Weights of a small image classifier.
Model: 11.8M parameters, norm layernorm, activation quick_gelu, patch size [2, 2], widths [96, 192, 384].
Training: soap at rate 0.0026, 6200 steps, batches of 64.
Data: trained on rendered landscapes of hills, water and sky, 10.9 epochs.
Rows from block 4 of a small image classifier, named by matrix and row number. Rows with one number belong to one neuron. Each number is 500 + 50 x the weight over its row's rms, rounded and kept within 0 to 999. All counts start at 0. Numbers have three digits each. After the name is the row's rms in percent of the matrix's.
After each neuron's rows are labels from the 100 images, of 14976, where the neuron reaches its highest value: "responds to" is what is common among them. Only what is clearly more common there than usual is listed. The data: rendered landscapes of hills, water and sky.
# fc1: MLP up (model.blocks.4.mlp.fc1.weight, 576x192), inputs 0-191
# fc2: MLP down (model.blocks.4.mlp.fc2.weight, 192x576, transposed), outputs 0-191

fc1.498 112:541481437599540561412433497424518594470413441440480511537459442426547585456472488530555556516544432525524406468542438546499483474568495539527463516440499471508581538506600560534504521374416436544429577539476498495506504558511519510456467521499518546510522464447451453515327492470493515625430577488427536508534500495459536558501458536453509550516439479473521434510519460527536520508497491605549630496526447436533505380472477447416486505481468435439433552520497410533486565480524521541509499541485507509493398476476586453439481541459485553474510512423511567433452469617516506469
fc2.498 104:567451443457502580457475546493510577572552491499432518514608545480467562539474543567394528520538545449488560466549472580481466445496466587485613507481519623436515516446509440509460504436499509416433500527386544414461537566458472508576495489463572519457451509496522476579535541537537513534467549549541473482639539538549481577488494516461439526488442562392422527519441569484469597467536526508562509460526643531440590518504530483534515507575528504466523569423437464554487499493434529539498519461564524484545533531519568521530513590462370520579497506450471449474521470425465543573
responds to: clouds; water; overcast

fc1.529 093:558421480455441487547524560487537419477524481584506479557492504553432354474589547540497446488479516478591484519498455508501570539504510418647542503478388464442458377528485486476510489540491427520579528506492452502628529438471451491511427500512589508459574482519426531466546552542544464386481531561514516429543450531520546426580468479496544455504449539429520503601447449483507486488478480425564530495447547558385510529483480515421545462548495518383487476435526517552512481515506475560565521473523488452541496530405402491576432392459528515565515510470487419478421557466525515520
fc2.529 108:556559490496501523486535535487500584507407556502524516536453498560443477561503583505523499415525420544502501545523519404577537532233503504527491498470493459537544459431502488453469471498611448468540478457470409402471531492522570510535500520554513427504396474378497527461370517525487549581536575503523473492461462491487528497485373446528562548523534558508519483531482463522502552493538467506516514540434591488568483601501453476468525484547464490445505445518474524544507488579425581529443472569543589477428504450574604500498474514477569545557479540432463546519463549473534517485
responds to: sunset; terraced slopes; red mesas

fc1.174 119:400452451437566486431501529508489563446470554571482545469517474468601492523483471475522396482560433542575415470505478585590562481597498639579515462512574508545550512513573453566486531455494446544525588497528429461507494455462508423471380444463495440510580565488473426534473544441470484557444536478475583576478562491457496508436528566470490443496472491515493489450580479512546547472474463493476530494549536464468468379528531586406544550481469395504478534448424475450443520451447481451569514428519558461616416555492536470435531564492487499375478502480423469499566498514505477480
fc2.174 119:527475407435470463478578611486507518553564496527423478480498514504482535535462550493504478506544559455414476492541491448488435525634465521462552513507519527525510488514478422494441578408512514464538487447402511412454553528454484480494468604462555504454447574440553437471673485525459488519514480577471471402561523552534422491552467461494458498503491617411411561513433551448461443414478549468637486494547486480425476496444488471488484510568557436474509524533449522504486523514504517479488489496555432602438483440476559585466496433548498554486406552394506454541541545411491577509
responds to: night; sun or moon in view

fc1.76 102:552503481518460533480485496449580480495506522529496345497527532537530406544568542550521487543592489559528588492494443509426464515590417473469524595521384516552440548446421352470489401603553518452588585479502502368512424530555517464491442486502531504450513425521524555407473508525607493457480530509430508457451486540508543534525474528420553557541533517486546476616527496514437479515499496418486519560471457479386483511495501599563459499397534518511534545464488410435511494486497485449479516569480508494520491417572540470468576468549543482550452404527468539499461449486445475487
fc2.76 095:580552526514419531384486534559502477470449430557418492548392485563453551388454505560526472480474545454521560454559571579570522568398478532495609553494468478534494491512602582473428463532519586468513463448567496562525469502465502511575448584412579429487506464490450466522474547471420538486534527474558399428534487423542540448440496573550439468414520460497479419470485448468584527492535472524495493601423519506574536441462450443443547486499492444500563540550480530564508501563491485522500479516530511496513570582512536420570542454488464575441560462497491519541535468428425583442
responds to: noon

fc1.489 091:546483514520498463490541475375582493471456547555493464496488547469450499544559565492544451449496547408511469537592563581540465523641394524570531472507480520424499452440497419443478400473486464441467387530573471526539570521520445535507464487420548495476509534469485529517434480398547519443530536497531480436508489517538557339531461419547523542492516499480497509468490446465482491409467523491638594490490620536440512422498445559430501485506507492450521525392511550478509548449439513528580528599593498400477465484510427530485513451502471554473551515501478504552418559476428549501
fc2.489 102:476524491427487502492576556460509501546377525541594527507474453524437547430484451576441570434434435452536518498507554449550572537443565500506602547554599522396539579536496490523436501496605507476533506481523487493509509463568566386499502550457467531541453468362458441482447415479480562535504543582485439461428492473531507567449479491465528574513489525454509538509518453472482535471440528509510494523473499439572469508613527561452543418559420485490546453547578603529492517530544549403422447441505618524524440545516548494506470430523427575518500397483522478481506490470592432436
responds to: terraced slopes; noon

fc1.164 103:535478503576515520461441533486503583470447483472471549543478423440537548467497464508506559514535455569553354479568509590495486455598574519548468461485494447587618591545550505548478513361416479550422571610455492436551505555486502542483424497483533487533492487504466437493377522533528444622469575547535500521506510530458472564453428566472566563514439526537485461497519448472556523543521491553505612529507448450548531444536504484393484545490469478553477519489527398521512490515569544469518561552436481487522454474500611510478489543462474531405574443419537557440420420531509503538
fc2.164 096:610476454437470565454491551506518534536538537510502505539542516540451569488489522536458503536535476424462521443538502499445470470601400538449586473430512536470566467409470508494502517492513484467505528504430511483454568575434501426553439535444559484540494425465495497513641467454487517583471573558521462477641499528528488549448542466512476523512441545392393504486452545547468549444441551431604461512455624553427509503541470477556500469551548450449453553457467537536410524496468522559535469474574550533547547504524541418426403544440422529518439452439377502471513450416448550460
responds to: clouds; water; overcast

fc1.239 081:498413560482478471556532475408508486476514452430545496511487474614421390458564619478445523486558605510537481536437510565549578484514453487543531504494406489411544398530545490496430508483515497527496500518558527505521475419415416435497440449486562508520562555439496504437547538497515603528570594504506549452568497530547521417523464437472558428425537529396477494446448514519534504497455532535427520451473545510535622460441378526501551455487562545442486463510532624522503473533465545542627525484500512488467536431413387483516437492489521549515552520426453449530473533510473543509
fc2.239 095:574522501475465490505524489515551562617482532533589513504509561585410482508519531459482557456534491509481483590545478459591575532216487479564546550461478486477517493411521524484442411464567494501555423422422516487468534534544526486517522478535516521507438449403487542447406490533473613530543566505479477509462441460515516475456402448465564558590525486486499496515502429513425548523464508464477470555453549464527502604541523512424532416575452528428495473497481541531477458488481566486410422596464536547461478523550607522545491512490534482519484527509516521509528573479557511506
responds to: terraced slopes

fc1.148 085:546433541481420424568544537459572446481526490449520469557474471617430389469588603491439463465547521520522461516438494550583598508487472468589572478492379516397518329499529523503457458485489455532541451531556537479533486450427455461528434473493566497479555539466513525445578571518538560456569566534537550462556469520554527415536459458474551445489511498405466539465437466480526473501436514500467511464421550557496590504482401508476588480474523539400524472477497577507506465516443495522626512493509525489491527487445388499576466479467530562541524526412484456499440573494461527536
fc2.148 106:577550473523497500513550499491526581571450500503555508522467561577416471539537546479510563416559448534500483576537443426547604536211478480530539556440487467485542496444540512465460428464579475501557439441433454476499561509533552486514477464547506500503432473402489516436421471534513595558527562486507470516480458469497518489487410413472552516560551499484461513543486435509471582530533487463490489578453560470557531576540509513424529426587468513445516484509501559563485439540422579511437443585492561506447509496556600512543481521486510504524457581486511508515493579481546536536
responds to: sunset; terraced slopes

fc1.123 106:510477476485461539536493486479541531529505533511511415501513577516482420536531517533494444540558462599534558523472445533399439540562394426465560513526365513549453571483435330518486467593510519454528572484503471468589485562521531452413428488519490477470546418495548518428452492524604489458557529546438491489465495553519587598519487553405595535565532510502537499621604464484467464519518466462574527516514453511424445475454485616498543470440531544484531582496525409489573473532491480477485531529515465516471492470571512447504539393567535445569456448566457551477453421480450531493
fc2.123 091:538519498500423523338480551584499432480454508626454466532418512525510535442465474513543516499485516444463525469574582566596541605411525545468558572460566462537467463491547524500425421527531564478510492427578510537386426484456510505568521552496519521483529511494460461556479543480405521471570550497516376429522513383491537480423443544512429503457482481478519454451474480463541512502488455530530456581388510482597575457496424420413490478489533402545533487533474551485462571496573497573532478533453539530479566534546543437550487453529499591492595504477514509478572497433444487460
responds to: noon

fc1.350 102:544562477484491469635419443503561447491457464393529538537532534407408520488459510514401483426517511465499505415472477461532440512576461542468476623489503492442571457489536485536478436527507500555545533536442505530428534462502547574450499518476519567442470517428517510536441461476487395476424475495455555423514552453488548541506521456530511490386416541395609413568459605486409525508483441489486525443534596456452374447527468531545507468495465473470436537515491403535427572461587477547508590562544513533586485510485540480459527534501565511595533451495455534491451475475423476489
fc2.350 108:502526449472585471473534484448576573506508508484484470462576432422540464562527453501575415502550507501575555447511535518508522479377409428508421524444487550487427528380543519502505491487515481560521514481511498551468539540500553509572512481519549458545499546611503482572440633582487418498543331515495580517556519529552501472448468494597485444449499530639467503421551497479541431504454460524555539487533393504400433561435481511521605503473605537519573470496522414485579480432420490489541511459547518534436530496546517542553509473509520512556475495597542484531492501453493562517
responds to: sunset; dark volcanic rock; sun or moon in view

fc1.103 104:507618480481514451472552496508596459447444486492474324478511462527545450478515523529538503487543473463488573538459551516508474521523433498502448584490390568494529515430424354407466458630618491524594541536446595494512366506535486503498460471481461467464582491473554586456461556422561535404500520505372432407463474554515513434500497506459573507514526497404564478485506421476481412430518473436472485545528488418507506500485518588540475554420463472487497558468508473487535533508475550482540527544552572493510495469522498427450587499547560512479479478514576523492476488504467572503
fc2.103 086:533542507439437507433528584434490468446431490564486487588427481571525500420404540581415416541542558410530581433501527530529582479451581548430598540470494511522482491537538464468480539464530517428499550424571458456520518498448512613634469552404563422522449424526439379540396445488437561575549527485561427513534455395455464470518494546457426429447492481505462520493483469486603468453493473491518479534458457480537462478480445538484451433482517548475441548539443477545404529504484470507524456522508469532530604509473519460487477501499473547420525472429433456553528478432482463485
responds to: water; noon; dark volcanic rock

fc1.536 095:559452471440526448535535572462536472440505516627483506540497480535455369544566557491541489485492508425605464485505524478551561565503508455580540454514414516436549399471471493520511526526571466488555520510466466497624516467443490466518387479444582495476536501469476540425535541541526511450493574523490485460553492538557595411613399439490586517522528569428451497535430481487454465442493497454543521480514553587419521482462387537450601420510498489369475457440551550552511536515500486547577563494549555469503512485436389461559507425490547532561571484487518452475444513428489492507
fc2.536 102:548511517544512546491537521485498582562427502467470485551444478542433461533552542491513491436506465513542510557530523477557539535198529496582529526489525473509576446490605517465470501512544444468501469488496438457499545483500545471559515521511559420521449490386492498497368526539542553583534588539436518450461468460526571494460396490558486542523524520416532500500473467503475567461483489469526533573435613499568508601495487533457548453535461498420509424469485492516521508549426549510460479534555619467450483445546592440501462442472520571561511540460504524535467542496584534477
responds to: sunset; terraced slopes

fc1.269 091:581485453433484428570500555440575441421487525504465563478501507545469386499554544499572422563482482437593527501497536475533485563525472469576476469483446497430558391475485541489464508532589492479556469518490370516632528470436480441497387445491539459454513459515469587429488476535483515534557574576513463457479490554559560462536448392502603472486499527444487528506445430468449469448507484516584504511549653545483490487494413531483513417512523449390465426441506576560511519540437546528577555464553533468460482466462450487549530421489559564497571465488527506465436583471493474514
fc2.269 098:561565500479498505556551453486469600552444454461480501557418484518419494493532511509496485394523473497509558496547534409573546517203540504604591517504557535496611480503591487516441508506511521506469542467540497505523535456514587437535509507527578437510459500434428493507416484535504532512535539535459515471492485432502541504500411551537484525478499488368551531494476524498450536481505479510532533551483602546533474570481499567418571484537452476422507456462506527514510524534418492517417508472525575444449464431535601462506531412493475522599474581475494496502481545501591474498
responds to: terraced slopes; sunset

fc1.209 093:444449489472452473567468430514446397532497576555610541434439453577536480426417573523450548489488482530506478596512488509551546490534507403531550446480468555463497467580614485541496483499513421457553530517538596427563521478453422514470504489458452464559562522540542526408665559475466607517534566448461570521500461464479465429502407588470553404427537423466565554495538522505484490542455450485404502437439506462418551445507515499459464524447507591455460430532494560510557469617557480542526506473413476502456544476442456531458543554488465526555510495487527489507532498560524544480
fc2.209 100:500594539554478470558582567603516496593555447467573604512497480580484506435541542488609530541510573599452579553580462574582495511377437499489542498504511495498558427506486542446453431473493530486538478388494448491455532510539487473476531507490405481480510433479484529486351457524385613517614495526488514479448458535551520463523466554528533495598545449515527558545518517529541475451511490502492502584590551468494482545544533508411521526508495490501468435576510596541429481446441500538509552503489468552494544496497493586497572506462587418476450591425529474487468521534465591538
responds to: night; snowy peaks; purple alien crags

fc1.481 107:536478495570523537432424524498498580470430466457460541546493468444557546483484483491541559500538447552513370511559461600500536486585528544558467484486496451553617598556574560528520525380389443531426589552438440458526495554511511504482452451484507486498522501491465466490365535508506508657418551524492525514499520481434496578459445525472571484527463515504490465526508441516536553494502453600513603535492449497554498420565488436385502544486464418479475553485534398530498520480531512550523517523435479520507414473466598523520488532415461555435525448380494532450446439582516481507
fc2.481 101:584463488470499535496495577441519516588546476502420518528549519481517592506483527542407531523578514428450551463536478547437456481566410553478607481419539541435559462411507476531479527449452482434464525522387535451476517601436492434557482517445574505530473472444496474568581481507531510567486529600561492464598502540527479542485539515482464558501420592375445514525440578540479587487515559464638471471516579543466576533499538447532485481579554434458500538476470499544448504424467522523522525489575529524559557550533541473486432603451391494548448476452477482438517461418456561492
responds to: clouds; water; overcast

fc1.436 094:494507477474511537432513447527482523404381521512499541545517490473537515545532471448527466526486522463553473510609569443524462514563497515565470451438527478556499507467536499445467419447463540435540544445555544537535349473492499536513558541415527458556553386478514441490519469593497620523472436585520541459520441511559466541511397541455538502532596565516519569459508528540548537506475512466454462628449523507396536520506444453572432594511531433529432620460483504457519438460409517482459478416466461462465482555501585442572608564482541512524450516434462575422450545496480520550
fc2.436 100:489503504440473412579572550487493442489506551586542542467443477503547581456534474446558579549540476478434471538445470461539597550597491524581411479545451426505535488487501572577549540474510604517508523620545455496491604449518539446525411458507489489507551621491531529550491505486464527595392453571564527490500516532534420492612506501482585452476422440525581564460551486531489486528402542538573447580607425530427481587457462440529482457490555480559419478513464528505532503533518526505534535508496500487531538513489480585430529424521506461449479656525504517502455478502512474452
responds to: overcast

fc1.23 099:411558497541495504576440535416410433475438490517501466497503484431396558542512478460530503520543493474511443511506492435492471491612514527568456569412446454566466457461452476461546440461476565498530533614512577439545557451456505474474480464491458478434482496430570475483476498527635480524453512537461569461498511462505547528500469478468447501415413578504463506527543492515471463547466469438550427490527438532453290553454503458431446521513567553472442522549524433459533507488536464548381503493487451542482486473421494458410485502572424446488478461542453511425374474575584425481
fc2.23 102:475440544484466506491498511373519572451441482554509544518540492403563444565506461533467511519504574491441599506478514551479520494484448474518385525500436542423424462504466431457459563497479433402374506432537476506524442485519476456564476515484498454539591595600549542593466443534475441498472411473489454463519494558542435509560521513532522440503472571524439502516585524477533300552438530588521510512529433480505516569479478536520479489445516492595505411525493405477464551556423491414564453438500518460405481537506515535565567504562490433522502526516516464526561464497454593549
responds to: overcast; purple alien crags

fc1.214 111:515491486512567405427468442505514543536406507492427471527525553396524500532549447474511465450626508447471474491499544569435485476554458527597439488413465560479495482448617444501531439472543492540493557457565419453379500453438469463462502539493371483398530525467491398443456481512563597500441423462439494535510505502475579512510532605523505507498469562483603510504557561472558469540536513505547464491523576373468432433483566525463492488546514453497430534466492469459493439420431472384569510496519503502496486515414497505513451589593532531558502450429441441419478533501487534515
fc2.214 120:463494409533460539466528525533508557418498420456513500509528527428598487554471413538444553490475549574448568582445486495419474445549506525408500400485459547542574431456480496510520581397419492603490521464448587469547588551471565521517539576455519549538453591435502407552524533571540435458461466578466493510553554586455475487568430426553535487546492511470487498477454520410447410397482513494620484431555396528366467488497503457508466543470528511542492477461451518440498484446500415535486543476490460542493515455522481545498482465557462537549549590514499500541492473423502549578
responds to: water; overcast

fc1.157 099:499495510491429518517453513465416394536513502576503474522548583407451489505475489599499470548464480426534568472610451542570549544563474470601484515552506483373657456534519501563515465600518487498531536528451548462619538437399404496564525471520540491472479471419523507475568542489507479448447484475490541404468477509444512503545471556505435485441511476453467496582490490497479502589519417463483503443444477519490513480548568514442678406507510456523494460498560514598479484478496501478472471492535463415520521492442495471619521508491530571511514517577498481398443565541494608489
fc2.157 094:550546520578481562525554586549548404488470552515549558473536526551448509539529507429518470548484475569488564505509605580556390464313380487542493516462470519512475405518495522524455523504495457535599487486492518460497574594524531471514476511510465507470532504551619522484446551617550546487481553522452515514508488474489528507519480528546502458452527464512492537460523608547492445550458411518509453504487533476472476609505484479410542461412416545519513481524502443556565534533487517619516517550483482408484580466482458524473531529544540609572435630544567484450439532422549574503
responds to: overcast; dark volcanic rock

fc1.419 104:451426604499568440529490455464506476539521465444572596498418477579473467552519434446423505472605592500402562517457404461511547495521498519482525495538415435490390419414465509505532419453483500437520489411554451571460415453448453556564439457557562458505522459422558574506535506434446544466552575475463517536502461496561501423496512411538479526472517540468499457410574523502480506516436528471511544510577466452466588444409510547499418469441482594428480485481466520476438444544535543532505493470514421545493580400451512510427552592517480469547550558489448529564501514502472467430
fc2.419 108:531493472541564462557494446515451566618516404525527482563508474515538595457510524518482524467535544506477499542529476464548508487394525449455582591359513513506610534453536488483427393432502592508395426472539590562462540559464502403421555482487578558536524448441391466498441445491530576444461561447535475507491398557570549474429556481454428518626511452515512435491506468537518527515527540430457427511451512501631544453536517497488545466557488491469522575572525470442488477478513475464417506535539494620486470554562563456421484509515543489498485520531456487495528455471493544480
responds to: night; snowy peaks

fc1.325 082:498458565511529480555472449482523481459483441386533531519525485577403361487564609477477506537595546494513459523450522555552568491552468470560519489491409509392513417439533497484440479443519482502522522503573468559551518415432407452543486460452508487523540570460491526451484496492525617572528575533467535488507470532560547436566461459433623416464559503391433507433452517524521495450454556555464529469530508482536638465454431502499536499487516583408496439550538595470563513575437523583582523451524508485453516462444385473518486510469596515487526508437502496524511500488464542557
fc2.325 091:589522461456434471531543507455547584634461463504532485466489534546412522502522524512461562477482483483431519581550514489551595539220495463583571549454511518435550522420531494533438437435540536472480430478454537481441495507518525387538499454527590544580472476406449496501400463511501554502533521492489468528473443453523558457455430478478482542553505490461564487514463435507441555482421504450466456544471529494539538553606488518401494388551449490412473481520499540515492453484462537464412441529516524556458450504546588510476469486539465485504455508488526537494481552439555501463
responds to: terraced slopes

fc1.21 112:570507501535504432446497483570524524500517418545535456432532563385479588470500533458436466363577537397443432523501539535504447484610476479402436567516526540483534471522488498506504460527504476561552503465434521528440586510480495539510480478553517573448471545436617464538577491525452485502462420458453512502535500438422532417442468453604506469423539613446597478452501534492496542529567479477499479470512525530554436456482607455539528492540508519488421526435444404523417534558611489561532539580497490621526478512532466530484538495522536490573451466555521515538510560433561522391
fc2.21 117:480465461516564462478638439424493581469508397528458595474463519470590486563520511555547501425558535475536548470441523462517536517469465434492446441443494521454506502401518503517520536505482506437448454463469492603449525497487554448442539448436545534559528528565547453539576569508550484482500462521494618477561539572494487486553482514611491551548424616463528470486480477508462464418514511507508500471527355402525400518495576542453587476462491513542606392450460464478499470513499471512524456515540504592538497527599514546508454401533539519572468476531512442434570481439404590539
responds to: clouds; night

fc1.281 090:569463518557493484442554430419508537460479496560536470553486563522435508486595546523550491407496558425552462559581552498509466519666448547533526493462475522483564432534492479481391392426522436438564476515489426551601550488469479512501513526446494508485491465480429537495447434425529497483524545578567433481489496472439525387496466452517516546416520450511446532575427518474542509467489579532562580549460577523463518476564521537401542527514519553520504515473519552555541507424351566497528483500626470401472411521507461578517508468479451562485539446488478532544518538455433520589
fc2.281 100:462535493394471447477558618507493443565411563547508532479511448523488481466534436553447541448470409412510536515512519492587544554555535521499632536562558499398502559554468493504541493457542589423508509452505500489469536475566603409511465542452388514558491504434487467519488389462414579491466440619448476470406505472480486540517422459519556565510474602487496533549565431433427457483421542464497468477432486442488459509574542476458497442522379490566544473492498557505517506501599560450444456436519518494540470528582562524491506524496406528450498489465490490490517437483569448428
responds to: terraced slopes; noon

fc1.528 117:461530544608479528513507428477641517527543475496566517507435413537528463366577574449509483579639497474517459468482565522506467566459536548423503493557453402489587567512515527491569443449486517526516518532589520610544568494517567410512392494498509444469520488548522557502575509503423462521484570493633534529538492470526514521533530417469477541451456535541588473486520495505482545594580444483496496493500553496574531531586532461494464549519430518459504510481574515439482561605540488525534582490519530467439452564458487519490440493494450587453507407447550560433501405535557522476
fc2.528 105:439484415366512485547602560427552410541444485522455488517381540486501604461444413534492507555465470476415559451414526370513442477658530499504461561554495490505473461440520430500458472490507563492489527512492471499486526480522528480507481546496474519512403504445429590490531561494469610436532503520525461503480505491512515471458419458437599523550525583504505346474471527463477511404476535525518491475557510453445426514465488529494531358499534497542425499507529483498530514514590616426440529446530475517520511485533544494379468458546484437485433443455486459443544488507445499465
responds to: night; snowy peaks; purple alien crags

fc1.122 099:499494499554525441408459547572527450483588449538560593464505519508436514541649557475507464483499501494522506484513509534484461488483462450482467514428368540533425554541489448445490474496464503525501478442441468468473563492540404550459460463512601456633470569498515526523529461547464390511516471511420436528534399486588487516421492527528481446499402512441517509567550587491459494509535450517505434576597561498495455488528558527451453483498486522498586443455516528583494542572583478489512455496417571617406507545547607517502483440572430523528474378566464488484450522446567530543
fc2.122 107:476526457446595558475560476457543507502497427539533413540457477429523628511462532535439530482508448498382502491481477446530612521572588475512490486531611534467537582439464500447450596503583461459431467488574544563524548570555598560443531507521427553450441522448546540455545456417507537447513487573488487489481494504497466384440544433490510535528484592494483536479503461493431450506554529519516466445565425418470484544504476547576485483425446544587512526545456517490606514545471512499480455600540399457498558428551459553426474519517523356491544555472473497552556434490536536502
responds to: purple alien crags

fc1.213 076:528464554406464456542512462450528458425506513456517570487504451562450422512542546475550496444482542442531507480490504559576517507578438517541493516464398523399569393468475481509415507500553521507507521475566444570539501490454492494507412506435477479537495536471507583419474492480464561407573551546509487441512453626560529396486387422440595439501491512427463516454481506482491518505435501599478464511499626522489532454495394567463555430449518503469421467439505567491519539537483524501629541490590564445445530505504417456522530437522563558495545559515514521495402466436392557519
fc2.213 088:542556486462477498576566497466529547567437483534495504562450520496414558489503465518509553477502462478491509479579545446577561575162591520609612531546559539505580484506534506553511441464453540481507434525495499496516495507531551426534491472483587527524538471410447479532397487520507582504539530470460507501502499453520570525511427582509512548528504472406561475519455493512471582503412505509520494516469539562531536515568519455459506438585483508431479472529491540498512507481461544518438479525492545517553469489531580520545490490524430520570501502471506555523481569537620443512
responds to: terraced slopes; noon

fc1.191 093:445547452523435536721540524456428388484434596467494496470514394506417532516490464527485498499537479530520464435462499438553498487605456572562530526466454458474514400522467479519508488522507430532499564615509565476546528525381510516539501452507422493412545552474547509485504531505598465471468541506445640437534496489519518547558477527498512530446432584568546570539556490536450386481447434472480466455516471489421406560486456507492576535425465553461446503514483425453459492479551519508459497501438396495458533487433420464484535540511473458539516490500481533433442483549560505447
fc2.191 095:429534586464474543468483447448528580451420523529504519514562532493558500539494558488592491533533508476419571497476390570445515529489383546460450509501495511497557405432454411423500503510472472487413539468592500491519429552509484507509517456480477437562544466521563494563352481525415477550538393501452515450483468565533486447509513450518518417387528457582464514552571571563581426498487526561493506524517399546454521521472527460517586524456510503538583401539473447496493567512445473404622460526585484500460543539463529532551523447459507527478488477513523448605525438490433600518
responds to: overcast; snowy peaks

fc1.215 098:482607508517501475514489576470395555556535493439530494524462474496443545559535549530482482468405452574518520426518486477553564552581535476460474554484405537462504529403400444468438481472529463464487508490419522493504500521446456461507563455506497500511483496497500553477531460423650479436395545489386525462500474561540406574499469455617514436481494492538523557463416454524485352483464455480533557507482442517532438540480532467412515430524423562535471433587486494539527419480489474424415483528494446522535488446590455508448503523462526366508504422573538427521466463421574467468
fc2.215 101:547450508445451509558469487496478487381514465492533544491486469467587461485454512429570532494425430531436515534430408469513516502499502434451361533441441474506472446447408531480496445566474516435469552431623392520430518421565524476513419369462546491484519547595515607439527477553436428467467509468433453461541422574544541517505462458497558468484485490477550420466533481489456386498466444477478425491490416511475562537455444522551477485477415514545456417500486542479479568566541456551502443522470525521487476519536477469467538525524518454577398528580560463523530391516408545452
responds to: purple alien crags; overcast

fc1.134 093:431451502511480472571509413535432402541506502514608491446458387575544422425424572501461516445504425490537479565479473535507579503497530388540567414501440514470493441550550471535508510490486405433517477545550553516533465445385417469507509477514447440497582549522571521397598571456481529500543532455515586432574430455460464437539420539476561410397480445451586572492473500496533494505473435521387518477488493460439588444548463491446495504431526561460449411526510596507511514573569477515486526497397445482485525526416460522458492520481480498522525501505546509486499482553543566488
fc2.134 100:477571528514434492535587585545514476578531469459544629495443549587511526419524551469609541505496568593419548602567457510628503526429440575468536553527546460505571453482465537483460388495536551472494478416491429484450501498536517477426524481505456492521465456495469552491360488505347654558612513506472494524426453537573541452468473520476548465551549463532533524488538501504492483478495481457467515586544565493501474553524576487421513477507475501528473453524480585529452482432424494504493526512486447607499538524520516573499546489489520398446456591468491467488488528538480573506
responds to: night; snowy peaks

fc1.315 101:461522531458503490627555450562512473552464454493563419503473476444518446534451495521437473545537495499528529459506485463429483457520453455485537562548547445460458696520535481462502463596410504506465528535561559548502454565421454498456519415508479515433512507493511455508610528426552385514532456469437499431434533559504576596554505573454585521472568527529600482541530501433524483467517461432427439438453468466485529436514551531502516543553557386544524593513530515511451487524506569505452439479429438544505527550471537501469412592466529544512461368568429589542468475491510517493
fc2.315 104:682529549543438555504491504457471504508586572451399633525482527497443554421474559456549451473485512482551482545523548575566445471609478534492565494431456514461560416563507646494450407484485545525540587486481484486505540531414430510498546614535537560500471508561478455521484574516371553523495499525441487442543451486437521504443464507560474500483592425409528468513420400522511518431523416486546582559442577511534485496596488487476508478523550481512565433546502518583424430448524467504490528524516525468515480524486551475523550487410485528518550494425507541465499515486507548501
responds to: night; water

fc1.394 107:555471503580529534461418513466535602463414472440474533534481461411549561469480481509526539499550441556533377480554487569481518481609575545557478477475487482543615576536575526561521509349405473538430605578462475433544491534497516532497454481488539516532508486481473448495352520531493474612454574533508502537498503494418472568449450509455558525505449515485502450515505444509542532522510498598519603526512470475553501432553487460388486529455445446515470528459529402533527508515536507506551539494436485493522406444465594478481473540463449517394544428418521541414455438571490506539
fc2.394 100:598428467434467551446437574470520498563533496520439515510576501481483579501448533536423509521541504446436525439532501521412454444568411511451597503396539529476520425424487455502468516455471447426449533481384558452493554570425464421558474506464583506482495453442505507543608502474478515561485547553526439427597509522530478537486512468494460522488428542368424523498445555507468535450502547472617476482449596575446547521500521472542485487565569465473491543454493474521446507459468517530524481510543527488523535521494570420476438597449382504522450445442414457448487409384472565494
responds to: clouds; water; overcast

fc1.520 118:421489574549559536465557477536593482456539587527555519550471447545524510355545487440471506607587593511497444482447536475444479486423533541570536473462507450527490493505529519480496483438442495481565512510624555535578454419490511467495445501500482441509496511549545540527529525570522563550541540561549465456516437533499497594529502486355468541562473595499473531464581478478561578478449501497495470484547544487506531503493486535505405593571529506431504478492553491384541620558513503500516549475476507487415530591403543485500509602535435584414561508455455520445461461584588450539
fc2.520 102:495484440534599518554514474470505564444543528452521403494446563543575511457469439393470465522559539563450563577430530403478541452497680450474438509454393485532563475484527508449448538484540465477495553488565490533537484490493514477470401485505474557467469551404421565493574510517549582500580534489579492541435427581547511506522435490505457533627477532505504458493523569428573418498493459499467468395609464498548442500575547589524425458498468457492443501542512502543472492505544536453444572481509526576481471492418500519419476466555519415521520577502483523433499526547602478515
responds to: night; purple alien crags; snowy peaks